{
  "dataset": "analogue clock faces",
  "train_examples": 195000,
  "image_size": 64,
  "translate": 0.12,
  "hidden_act": "gelu",
  "depths": [2, 5, 5],
  "kernel_size": 3,
  "stem": "deep",
  "widths": [64, 112, 192],
  "residual_init": "zero_last",
  "eps": 1e-08,
  "batch_size": 256
}
Rows from block 7 of a small image classifier, named by matrix and row number. Rows with one number belong to one channel. Each number is 500 + 40 x the weight over its row's rms, rounded and kept within 0 to 999. All counts start at 0. Numbers have three digits each. After the name is the row's rms in percent of the matrix's.
After each channel's rows are labels from the 100 images, of 14848, where the channel reaches its highest value: "top examples" is what is common among them. Only what is clearly more common there than usual is listed. The data: analogue clock faces. In brackets: how many of the 100.
# convs0: first 3x3 conv, stride 2 (model.blocks.7.convs.0.weight, 192x112x3x3, each kernel summed), inputs 0-55
# convs1: second 3x3 conv (model.blocks.7.convs.1.weight, 192x192x3x3, transposed, each kernel summed), outputs 0-63

convs0.108 116:464515494480458509465498503514456504519462559488547506487518467345480498487466484457412469518486506454439473490534482509482511554427490473531477473470442505473465433428
convs1.108 094:543559515465527494490537528534537447493482490554513482498529507517493512482515516505551545474450569516497469497501492506483491524473483552508509582436457494422510511505516479503518486531462544
top examples: minute hand past 7 (50); minutes: 35 to 39 (50); minute hand past 9 (33); minutes: 45 to 49 (33)

convs0.33 087:515559491474480473481510534469491511454448526499358484479461482554492424471473496459467553479529497474503485487525504508455503456497513540492590511516452488473502490498
convs1.33 099:531535471460390493470501474486499442466503499502515470494497471426529494485507528526490516468397546513552476457521453472549495443480443499488488536491513447506498522483520365528457447406465475
top examples: minute hand past 2 (58); minutes: 10 to 14 (58); minute hand past 8 (42); minutes: 40 to 44 (42)

convs0.34 098:404523478506492536456443525359477471516503523462510539380459453480423464457496490467462516503501481478429488453491463527491423482496522431435477476505457484476482488524
convs1.34 117:434474504531541465513563397433425488415419498521491529396524501531493529490372558528520560411482562462491398392438491533544673485534503399414498551485479506530481556522469503507377481520459508
top examples: hour 5 (100); minute hand past 12 (34); minutes: 0 to 4 (34)

convs0.1 121:516435435497523492504437526501537539493486452486534422485423533514416447491479546511530561513470480535471482518508478512416509441511574485510518477540550437490494490519
convs1.1 097:459492546460486469503519510416465449493535513512547470482444522519423542499515500468484531473476505513460523479488507513500507535593536518448499499518464438480484542454514507421507449492466506
top examples: hour 3 (92); minute hand past 3 (63); minutes: 15 to 19 (63)

convs0.111 091:480388516434485483572484450514453564495427481482504483505487372467478488547476530461435494497531547479496438494490439493520505498512563495533446484426488487476483462409
convs1.111 082:514517481507493493447480545532506411490562616573471573526497493482519496456501496469520534504491510537514511501525451541483485470461516510537499574574515460515467492478455463431480504551472502
top examples: minute hand past 7 (100); minutes: 35 to 39 (100)

convs0.134 109:455358452542510502515510557501526500528470424491535513455412536569458507480486441472457499490529477399466453467515522513472511503483528478527528506467482453512469465491
convs1.134 081:549530499445509502435545521543532457498507543519481485464483511613503498551513522469512546466465564537471436497495438446480481493488491541481556506515481406450567485492517464424482430469462533
top examples: minute hand past 2 (75); minutes: 10 to 14 (75)

convs0.23 103:318503506480476540519507505464485517514457482534532522506499484489530515498469451450383506535506471469389431472518419484475468492523499395513475515501476460484465510493
convs1.23 101:471545494507489498505559521496464527449517508504595500521494491499440447497513571513543567408519570501581383486534473528478469466504473435511506400498486476431464529513509556521556468527430529
top examples: hour 5 (70); hour 11 (30)

convs0.164 109:493517499506567491435579525490460538491457494420479495409478511503503581469425497516520397488537451467525424487526494531533552552503558479459497485502497525469491443519
convs1.164 098:436468582560453462471498477450485525497530471537496522559565556541516507465470562491555501380507482521527470470528521427513495445509498426452521521456542467491574524554471471524455450532400524
top examples: hour 7 (93); minute hand past 12 (50); minutes: 0 to 4 (50); minute hand past 1 (37)

convs0.81 098:479476506474410405474468523525521444450496508514641523520490456471473510483469507484461489450525477460499505484506503466486506467444509456481497489487460456461516461485
convs1.81 105:507518477480484519523512507516456496530507514514437499556524458499480484429482489502502548479524450513487504500495473512575512481553487501470512505600497558501476529508472513488525542526474520
top examples: minute hand past 3 (100); minutes: 15 to 19 (100); hour 3 (39)

convs0.31 077:463465511518514495476527439511459493502454505467452444467453347470472453531495508439486487500524466513467412469467491496480529530588522482465522511553553511433467503473
convs1.31 095:484508471530522383479513501474493569570487473430533436540392409529500469509491514511538534475520480415493488510451641489527460521492536506533504450504518545458491521456536507468481497503477527
top examples: minute hand past 12 (80); minutes: 0 to 4 (80)

convs0.43 087:311481485433491463501491561375469471446367483446456490475489446480481400489481471498503458482502422435485489519485472509478476494503517516480502506511486428459515481518
convs1.43 110:511512541504452477617576590456465481542501509509492499505510498478616490537498475581515535507504483453566460506471518485480478446437547504525502482475450473458482549574510499530479439506485569
top examples: hour 9 (100); minute hand past 11 (31); minutes: 55 to 59 (31); minute hand past 9 (28)

convs0.112 097:452495447476522471564502538543504463505458481495495455464480467508418462512489512498423496549488500443474459506466478479468500492505446511497537448475455471500490489481
convs1.112 103:482503523378515499512576460473503503486484517484529519527493489471386524531498482514522580450493501517489455505502498523519523504670525526449538526423523484464489549528470491496514443484441525
top examples: hour 3 (100)

convs0.186 109:510468497452504509467522493524472519510481486539523468419468449546441516476504440441468422502552530458457406462519462465416505502466529475496540470481465467469474495506
convs1.186 095:518543480465504507464563521536533447513505543555515488497508563508599500509541538531548565471505497539466497507484516432487462526450485581495548526497500443441579501504537480518476455539451546
top examples: hour 4 (100)

convs0.64 096:506534518446506503482531512503453584492488494513514505486509361495502502524541503506508511471509498505533483505461487512500475499474524496505523465413493559465486484417
convs1.64 082:478512502495490494488487553449460484532517606590517630506507522500508486550499496496514507513482487536477495459495461506503493535478518500512517473481537469480466520505504521330495472483505522
top examples: minute hand past 7 (100); minutes: 35 to 39 (100); hour 6 (26)

convs0.184 106:554472476467532522483529494383512444498431467461449466462516522462517421467513497467508512488516510500511523498441477486522514473568471499512538523492515372419473504498
convs1.184 122:480489513456512498647469470428433499561500496501483497546479480481642494491545477569510520468495478482542485496500522524505494585481508562487497532496484498455486550603565509497518484509468494
top examples: hour 9 (89)

convs0.70 088:470574531534485423478452580467587511525457527450528514481471496519479467517473527488465466396548467464529531546512461501529585481556526437548503465418498468516489473508
convs1.70 077:431508506496526475508524508521454506467480479623612656524484458517549515451491542505527511476471505539507478562479537504506464488481521491528632491465516504512529493458520516476509501526466504
top examples: minute hand past 8 (56); minutes: 40 to 44 (56)

convs0.191 106:490517485503529517463518521505503461553483559512527504486493451505505474512469491489491543516511501503512495505548474540493429477557513436467468416474486528459446465468
convs1.191 071:454535425492526565458556553564488545494496607508555464466512497511508484470502490475519550473502480505476549485446518461471516515498532504504559419411509507492499406534584579459544515522488534
top examples: minute hand past 9 (73); minutes: 45 to 49 (73)

convs0.114 076:445450465442471475497461484475495462480502503435442508486489456458506499490468448462461440468488488471496510473492485455492472443454457494453489463440512501468472489501
convs1.114 091:473507455527510532509530507482508506508503512545531556514499485502495508475493515532552547488499485520485499512477523505511477506500516511492516543478516456487480505514504563486472472339483562
top examples: minute hand past 8 (50); minute hand past 2 (50); minutes: 40 to 44 (50); minutes: 10 to 14 (50)

convs0.171 119:503503460488518498551456557601490475464514505522462516459440514474420456514491514493395423480431479456492524475461480494467478495494456513489536415495462391456480481514
convs1.171 116:501521515542477514485474573472499488551515493521498504554478509494419473503519505474507486480483482532491523547507498473516425463598487555451514507470528515464531516531499467515540483495470513
top examples: hour 3 (87)

convs0.118 093:481643501504490470448492484516507452443473553482369479491524514439509472536473421499452512503492504494466544498444463500477450449452497498487486453480480524484479504469
convs1.118 111:464490521508523492485518529463497549522489502553481487531540508501476469556491482540531540490486466517479511494475511497506501501510485525449496463543505443453486537524521508511484450274499510
top examples: minute hand past 8 (100); minutes: 40 to 44 (100)

convs0.3 095:493474514502586493498475488435476482445499348486606535494470487409452537519476463475460489501516411454482502467530482522515480475408486510475461503487471444489528493467
convs1.3 102:478495530492507484460514517527469496528521549548526493528508473525511460504509483513546519471488490518516531515535527489464482528473508506501513496680503403458504517525472497488530505483472519
top examples: minute hand past 3 (100); minutes: 15 to 19 (100); hour 8 (28)

convs0.190 103:390509485529513519484525530386462452485497502467504498414474493504401517491488508492468499502486474465396515458499390528464441511518485491512489470482488452499494501481
convs1.190 128:485531534534517470503548457490420517441484476547481500229499488508528481531528514515506565525465499522514485416472504536506768478532501428427510509490510493522437526571521525494440498504512478
top examples: hour 5 (100)

convs0.137 092:507484512446548496453558422550489460504438532440485488489475449493527518518469516423428517509502499374489397468504424445495519491485488520470483554466495446527485522465
convs1.137 076:467491440491484501481556483462545488541509556528592524494516566433538577560492526537505527454494523493549409480454491522469464495551491521491499473533523488479510537588540523551433488537481542
top examples: hour 4 (70); minute hand past 7 (25); minutes: 35 to 39 (25)

convs0.2 113:401474492485536481423464513398490447480399428493469508464500496435552462516455531479495465493477479407504499496484510554608502433541476480448531527477512468463495502494
convs1.2 124:460555507478523479561562584459484525539516499520503477501460501537564504507484524494498523476474466491525518536476509525479475466448518531525494494501523476454439521513530510488546466510481537
top examples: hour 9 (85)

convs0.48 088:519385529493485501486456527517484484506489446461547494538487527424485486475478608467466519533457401499498534511480477485518547475526462521507486498462437484461521466522
convs1.48 087:526461500539468543493492507513493435486509443488470479495574545481497463553512520490546500485419588459509491566483422555488486476508505525470484529508483460438519565506485545569515458474477546
top examples: minute hand past 3 (86); minutes: 15 to 19 (86)

convs0.144 097:452496456509549502479481463449525440548460486477494548415436420486478484565454504507455559526479487417446504450519421458462472494505539516407482468519509510505517506483
convs1.144 087:479427463566494456521498437466481518446450480552466433440485500540533544566400532520519507439442490564474504450434489513557600526526533428428522493521518536521480481518512496483436545498435481
top examples: hour 5 (79); minute hand past 11 (56); minutes: 55 to 59 (56)

convs0.21 093:495568504456493446484486478506493482422469541495370498503504470516504479543451452487454512489506501463460486501466470503480465447449500482501520496493489544463478476479
convs1.21 112:495513518492526498505507486461507512517509508546520493519506474503489469540479496547514536502434482534460508466474474499512529515493474515465505501470492448483461538514540484498458422288504495
top examples: minute hand past 8 (100); minutes: 40 to 44 (100)

convs0.24 120:518459505460476483488491524485553459550517428473539478481496417414520507477381482518486472523468462487465525535505521506516528410505523513510532511523463445454512507465
convs1.24 098:497500594506475527507506491426501534546504495504517455511596520536518461514513495512560502475521484418470498455458423480500487511489500544450496493480499503462521499473479484620434483451488502
top examples: minute hand past 3 (59); minutes: 15 to 19 (59)

convs0.22 094:498391523482413518454501441478505519518529451502413460501459519544505488492477512494489512469562514470474407557567461490489536492488517462526511527520475506483501457489
convs1.22 086:437503529491464499533493560428430430502513554500578488503529478503456512510548577496531477466500537479583455514477562503446473495551567533411515498398495537487495507527539545493548472511483486
top examples: square case (62); minute hand past 2 (33); minutes: 10 to 14 (33)

convs0.156 078:477506407510508479549521603423453482459485507556493467422482506463426417457464456514485465459455493455479487492490482425381454494486463473533454476501479495468500440459
convs1.156 101:552468559453538487472549548535496506476507502506516529565493498476507483540604471609541535528468459445501515499510522487506462500490507539493478536463341467475471546517465568537523468520533512
top examples: hour 7 (80)

convs0.54 097:512508487444474487473575495475456503494473476521512532432514472483516490507440431484420383494468483397499520475505482449438453574550468486600462473459507492490504434489
convs1.54 126:598428516432493519455536555518490535531515496522522530521499499526522458517560421571535530568487478486509545573523513503480523503480480559483495486477394472455481528489467532541546488498535519
top examples: hour 7 (100)

convs0.141 096:467434482476555509438489485373469514484475489483475520516480429483557377490498465459490517476480496511458484493455526477506486509457522437501507514486525503412440449431
convs1.141 089:421521605465516500612518524444505396526516597541506489567491484487573534520522506523545578460468550474478482479462516546494429520467469535553512487494510495442475528593534440481516470542471552
top examples: hour 9 (81); minute hand past 7 (35); minutes: 35 to 39 (35); minute hand past 8 (26)

convs0.133 094:503519521508493561467497486493468503524485475509491486497450497488486485548522498477506488481538480495436452387459489497515410496467521410509495485420383469511513476473
convs1.133 109:487488462494492522469496530486506409493682491544486534518532593520506487528521491528496543483498517525496507451469399476443479508493625525486441507506475473571522523512456553539465478472481521
top examples: minute hand past 11 (100); minutes: 55 to 59 (100)

convs0.91 087:531530500520500502509480501463548517455475475512491504434461511434528461578395428492441504420521463510523476482509488383464506538595466496498519441548503504518524475511
convs1.91 085:474481497503596524517558540485542525541494494447510528538492506427532534521482527502514586480505447434469442490418581551512491492501500513507486404473509453479485548472519546547531478516492520
top examples: hour 5 (61); minute hand past 6 (27); minutes: 30 to 34 (27); minute hand past 8 (25)

convs0.128 105:334446470516574534541463515428456492502535503526549493483491525559505516492513552495491481569491493426483456472470478525479471493495528478528471515515516497438449505492
convs1.128 075:469553511464483403494648520421509525501508470519458514516496511486436460544492552530517547439529536542514479458489465463480501574475568488484465478497531453461508509484468500536529432498471540
top examples: minute hand past 1 (29); minutes: 5 to 9 (29); hour 11 (28)

convs0.69 088:510525478464534449472447488470461479403474401469582488508433452432501460519474418489472478476530412459500501484524503555498498549507427475476408451473492486496545472447
convs1.69 099:469455479497484490467517546552480475501506526521474467514504504446504532465394471468530498494513495527544448496493500560527480492515518527441543531708535447481516470532486432496502524527498557
top examples: minute hand past 3 (98); minutes: 15 to 19 (98)

convs0.165 107:445550502519544513431522499425514402535473570492546500454508543482511473528488509488511501521496555449488498509539484494531455441574499467493549442457462479456500469488
convs1.165 067:437529475469462501600550588460476511521500523518509507505477517486568487494481494487528499454459494496484502510525499513463481504449446523490528485441511522447496512469522480525542499513461518
top examples: hour 9 (80); minute hand past 9 (48); minutes: 45 to 49 (48); minute hand past 8 (47)

convs0.57 089:510589513496459487484493453499502514502449521518284490495486488436505481489448465491492508497495556463478490487448464529476464485528524481499549461519500527483465485422
convs1.57 083:481477484465520489479533509460478485542488504518560465520513524504512507490507543498523523463528481499495517529486546530519523512494506551489477464545532404457519525498528472445518415329474461
top examples: minute hand past 8 (100); minutes: 40 to 44 (100); four ticks (52)

convs0.15 089:520478519513544608466544542510443477490480476604499497482518500499489487536492457474450514488496503495480482444494484467475489480512569438481544486379429452457500537504
convs1.15 094:502488378536521557485511532492504561564566507500527543531518574458459483525441557500525502480494545517544474460523483458400494480487472475529475394513548501491519555530463642515526517491497497
top examples: hour 10 (76); minute hand past 11 (51); minutes: 55 to 59 (51); minute hand past 10 (31)

convs0.135 101:447492492489465554457518475470500458477477446455445495464496480457469500540486474418451467476530502503475454461558518495481483473476474490481438459470479469511484486466
convs1.135 107:475528486453511485482541505448481475479478521558491518520477455513482475560520463518512421500512494493484480490545480502507504513502495524456378524466507481475490527513505500529460457531504413
top examples: minute hand past 10 (73); minutes: 50 to 54 (73); minute hand past 4 (27); minutes: 20 to 24 (27)

convs0.101 080:504469486473397484489513495490496465472459557520624497501517526509506522489487566472447462483509496484525499470541499490490499507489528438490445458530477422426484488480
convs1.101 109:490495532495458474488485499495477487509490466489410499564498465461488475452498489502516563494512503479476447535462500513600507485526464524438485470453522602478468539513485482520541551522485539
top examples: minute hand past 9 (100); minutes: 45 to 49 (100)

convs0.145 095:436470480514497570464509529492476539469451478547502522481470525463527480480425502417448432498535526429453455422513495478488479493482560473489446503429441465466495487519
convs1.145 100:461442509473432504509501498524473395428500502511508510532517568604494510513497479484497527501453607509434529507476449468522470505480523563471444577478546483484523476379463483527518467513501540
top examples: minute hand past 5 (82); minutes: 25 to 29 (82); hour 7 (38)

convs0.117 107:484390496527519466494491450505419534481498435499488474490486548410487463535456505437489484504465518484472476514504504421491498567520496470475486491527536514367454422490
convs1.117 097:537541545498482421493511490479521542536487421491538502517496459511531477491513514520406516488529484456485496468499506410535480493441556499489522374483500492461471534509556465432512469517487520
top examples: minute hand past 1 (53); minutes: 5 to 9 (53); minute hand past 7 (47); minutes: 35 to 39 (47)

convs0.153 093:494491496491479582468499506472466468460476454474478489454517504469486481494481503481488506510508490519425533396447498458487433507461483426461452498441436461484469480491
convs1.153 108:490510455489496546490490518507488477505601525528488546521492510501497462479519479486526529485510487518488511461497426498478484515495505511474441532453484492628489518496468503536477481473482542
top examples: minute hand past 11 (53); minutes: 55 to 59 (53); minute hand past 5 (47); minutes: 25 to 29 (47)

convs0.51 109:464453508500417441486499564511456525526534458462434504473505508417512483389476567490487508481491521527508535476491505457546520339487479530469502467518458482498498505515
convs1.51 112:488592488513403471513485507508474554497489490514465519493472531559510514529518513503509538481535438512570571522505498390478453477513529485486496545504515494470472469529451510506484480511497511
top examples: hour 3 (86)

convs0.189 099:461493431512509486546495543552494490483482487508457475472396502480434491526464507517477528475493520490507503474473503402436470458551480509503504376496493453464514483513
convs1.189 139:487490517429534499510542491473466503487500507508490513524501497470440497517548477526524555476482500478513449515494464530509492497645483516453506525473491513495492578546474514501517490536486497
top examples: hour 3 (99)

convs0.63 096:467486481418458462491528546470454483529491486480490555446478444463509478492475294495500487518471505487511501489488504603475475553465450481431472438476488533545518431496
convs1.63 113:439344482469452497465540529458464514505482509532504531555487500486518473487478373529515546450475479545548529496463499538507472502498491536459506421473456488465618428495435468481410479539426532
top examples: hour 1 (59); hour 7 (41)

convs0.154 107:491494463573482526509478434498501538429485492511506486500430580499511486486484499464477452460490500468482485494521470371487517500485453495544495488513499516440454432572
convs1.154 084:437527548485496389494509496457498529479471267520504541527518557513534470523538490510453513503487543506518487554501510508525504495506465506492516504452537519435453542506524589536539469557489502
top examples: minute hand past 1 (100); minutes: 5 to 9 (100)

convs0.178 089:478459471495467520504466532535496487487491504512498548410454475484446477469498458389426461453443447451505498509471435494524503486493482499459570417500490465511484508478
convs1.178 116:458524530681495492439469601522511494557495496517484512514471523524551514510459611506521495461483484489526522498424534510497409438370514505512524486499499432486496397549494426506532446513480575
top examples: hour 4 (100)

convs0.180 108:481507468542481510473487471507510409496499514486493507499432347470506484470503492481497490480492485492461464517475499500498505515500484493515482499586510485467441488537
convs1.180 125:544475523497486316493515497469477520535467444544487564548536511495461467507523492502546529495487476549522515506499482496542463520503478498512494552466521494431501509480450443457509492502483502
top examples: minute hand past 12 (100); minutes: 0 to 4 (100); hour 12 (26)

convs0.8 073:517445453474501495531437567512498476487446449475501495447452493470517455528429497532467449498494474359501466470477497567449484452501501485471489495486445481465499481480
convs1.8 093:486559467493480486423502539536487485503476489528508526509489559418448498489517554420525506495506466520498529513491524515506483490570544515421487496494580486467451494434504401498515474483474523
top examples: hour 8 (98)

convs0.88 108:465485398386484482479370576402423497479469494455481440446432459498473434493398488497489483496491523503505492510487497562519490523483466472484478401505473500476495473490
convs1.88 115:479479536473483479481537540519463497483497544514498483452472491438527469524524474502559540455511509466573387505473512534480480488470541525466494524468571464468509473577522492490364469517417524
top examples: hour 1 (100)

convs0.76 102:482360464539500471508468489495437538492461372486385528489445576406475470515457497442476452507542478450527470461505443471531523533477506495487509472549498486395471425505
convs1.76 085:494551473489494488530519505499491536487490441496452531488489485503499499465473512471504485499517542481489455551500513485502506487507451517486521419451486542514468526454535511551529491475509511
top examples: minute hand past 1 (100); minutes: 5 to 9 (100); hour 3 (31)

convs0.13 091:511474514472587512458504469502490480501437548440609499504479462492514466549519522480482465495508497478476455485595459540480479472451522486540469473541493451500451455468
convs1.13 086:454490511507544519417493494529497490484524452496540470509509474480540471518537470519495541474489509500479514491465500514490483478466505532483487502384522541475480455529500522572472463586455521
top examples: minute hand past 9 (100); minutes: 45 to 49 (100)

convs0.179 100:484449419388477470477415509424505492496509482491492435492406498412428460483425491512488487513487506511526483469466496598506533498577489511506497395505477496514455534492
convs1.179 119:475469523487492467453522529497452511497497498504492484468478498466556454511544469524526538457518498477581406519484533521491452486448516503478510509478518466468500511593489498483396466537411523
top examples: hour 1 (93); minute hand past 12 (26); minutes: 0 to 4 (26)

convs0.131 089:487472486480504491484491516462466460472495522531509515356459496478433491507516481492462329510435487473447473477516466565493454508528507481518455488444518459491496497508
convs1.131 113:713508492377454499467504552636453530529524481543530493436507498498537439504582453507521505619496505510586519577541502477479595500488521588433472486499540485431457500564521500524514507503557469
top examples: hour 6 (100)

convs0.129 102:498394486453476476527486454495430501496430433478491558491485316471515489527497455460463483493479517449482493485490484477468473543470495488478468443455456532476513394488
convs1.129 094:508441528502480506497506517461497459532492572529530557548471464503504529494507483560522516484454499520473525444496456504498472482474506525503492543508408469472498536522461491373487469540483503
top examples: minute hand past 7 (100); minutes: 35 to 39 (100)

convs0.115 094:500461493472452516549495516475497514444542460530511456512467495527496537480512434497498507486477452454469483451524526510505503500483512575482467481502483545468447527537
convs1.115 072:460513504519511446410463511526465511498576461558514594545467458508491516459484505511544515486536513505509438480504528494499473551383571502526465537542516430495482455507480545499510474502492467
top examples: hour 8 (48); minute hand past 4 (41); minutes: 20 to 24 (41); hour 10 (34)

convs0.136 093:456478456449432476457531465498526442498421447450433571466458466473490519490438389457445474495509503426439489470480477494484453503526522491498528434535531539539501460561
convs1.136 093:458445521499456546478542491464513474513544553545465486553502480579489491533465514596539555426496493513472487505447462444470459507478515556479527529503377441515581556540464537528464467516455580
top examples: hour 7 (96); minute hand past 6 (30); minutes: 30 to 34 (30)

convs0.146 097:516500458527486496479491457488506468508485458485495526510473385515478518510484480478520505479540478505410471427405457494525460508473541463497498463558511489512526454586
convs1.146 085:469474504491554442475487502455449489516561496508512563528509442501464473453505513511539535475457501540497516485485530511493487539469560532510511528464474472520536509494516528466486479504466501
top examples: minute hand past 11 (100); minutes: 55 to 59 (100); hour 10 (31)

convs0.149 100:475476487456448481502484573464527502468432480431495503517496470537509468455526458512487428468526531531487464493515526497407530509473505426515400435454460521546493546519
convs1.149 078:499480584462513491448513541550421482432470516523478602553544515465500555563530415500544526586494506508467481526423466485464453446500509538452527484470547511469483508550449510510460487492537541
top examples: hour 3 (52); hour 2 (36); minute hand past 3 (26); minutes: 15 to 19 (26)

convs0.65 089:498455510527500529428552485474496465507534433456474501490491520502508449473455471459472485528502537488501550466464483488496494408536506533460468482446480461486469472565
convs1.65 082:447541455476544518471518525474503544512589420486535503496470572412503514519460517511493494469524519511475444509458471418416512461483546552548500435537537453510497510490543565475539480492490492
top examples: minute hand past 11 (100); minutes: 55 to 59 (100)

convs0.56 100:507499501509583546507527455499505624481455453525559492487501510513489480491511477536481528546562432476474511514486497536519519508479477488554562506373440530528469511464
convs1.56 097:516522495515476505532518490564483511495460547574483521483503562504542483541485486522540524527474506555485511463461396517511535498483498509489494481568529460477460509513506546517492511452523577
top examples: minute hand past 5 (99); minutes: 25 to 29 (99)

convs0.126 095:509478469489622497454495456471496467461463535467662485487484494466482469557482455500470461430529502462518509493567474500486511475446496518500430465508491455500463484471
convs1.126 107:486497463512492511444488511589504507486511538518505517508490491487518465494514493499517551500475511495453522457469501460521491510473501507478513504675501541485468492492476487524474569528500555
top examples: minute hand past 3 (69); minutes: 15 to 19 (69); minute hand past 9 (31); minutes: 45 to 49 (31)

convs0.92 105:479537419496554479534501509498486454501470499489461486487463494505510526470507477461498506486525541475541476511589466543497480491528545509523471475504408482516518492544
convs1.92 092:470514446488467503494532505510500480434466509482460550480448504515462420389488531516539487460498519528468470492521491501483499474490513509489541531518539478494467467488538549544504466527484514
top examples: minute hand past 10 (72); minutes: 50 to 54 (72)

convs0.59 080:446478490469534479558485522517473464476454465472491487453458487487532484481446538457473477528489506427523478484454502509482508437472488453447498480501473487497489444445
convs1.59 097:452580508420485491451550469492491474473486515517523521484440495506423533476512542449515554484466508519497516504506509558507507525581518525445505515489579507460401518439521475513536464504481492
top examples: hour 8 (100); minute hand past 11 (33); minutes: 55 to 59 (33)

convs0.83 099:496470518564489553496500498486515486478496523507495527476465462471524463511470478482477509445498459489419478386467510516478460476475440433539472474348400484490435518480
convs1.83 105:483517549496503457477516522485471534502409489570475563522531635500502475463525477525524512503502465586528513515510352523504496443495471503481364581466486497500491498528451441519494485492491510
top examples: minute hand past 5 (100); minutes: 25 to 29 (100)

convs0.26 117:552487431463517529513501501469496477467471503518485511515504507491527378440483475406427489478525512496499494471462409460435487470485498447521518495488458458449444494510
convs1.26 125:480461528447477503449449413490508498507500506511519486540481510472481464484584503504518517441521493496550487559529526512525505580515484496473508512489520485456489496554491492499565501503445499
top examples: hour 10 (100)

convs0.60 107:496476438473410533455486408517502517560479427503444492501450477398482469449482513466497504471542539499441456484527465528508489490531508494509507455498458473481498446544
convs1.60 091:454526507470471476474527549509489491480432505523545519513489547529502548487520495527548464480501483543490521512505490491517474485471474547505598500590521427444515526541511520475514490557468552
top examples: minute hand past 10 (99); minutes: 50 to 54 (99); hour 10 (30)

convs0.49 107:508482489455503507465541492487447484489488506542503526373498508500436513452486511497464377507486474475477510482497456502516494543499498492604458494441498478472490503474
convs1.49 150:736588507433486499489510524599476514531521517543525522358495519482513464509566494491520522647496496504550518568524500501486582492502512567478501500468542497434458511560577513497544477468559515
top examples: hour 6 (100)

convs0.41 107:500363482370493474495492467490501449436476397499441494503408456679510468521511469484499474504495438465514496502488492491477513480439493504512521493492489513519498485485
convs1.41 120:509495492494510506497515492460493514507508535515484533524470479493478473492500504530531512490511464522495495502505486517513495519503535522477509553450521532477474496501486537519481455543484499
top examples: minute hand past 2 (100); minutes: 10 to 14 (100)

convs0.84 091:504548494519538477464522550469467466519498508477409521498483522543526458506457540523512496470527497485535481507466487481556537447509464545453459501470499514481523468512
convs1.84 093:471473454461315518418531491540508420379489508497517519468516538466537516486524484489485523479417618478565543502486500522512457456477417499459515520484514466511495496442473437481499501445501491
top examples: hour 8 (60); minute hand past 8 (46); minutes: 40 to 44 (46); hour 2 (31)

convs0.32 084:485501474481499526479470509437469492493465496459477507393437493524460501464497500483405548518535510431390471443501432509472403464494552466506439514495510419490515505498
convs1.32 115:411487507577586476494528467422412477462476498534480524410501479492547534496391564513515559414478534523497357378420518564561600505512517427451497539481506504515480552533505497534375464538442507
top examples: hour 5 (100); minute hand past 11 (27); minutes: 55 to 59 (27)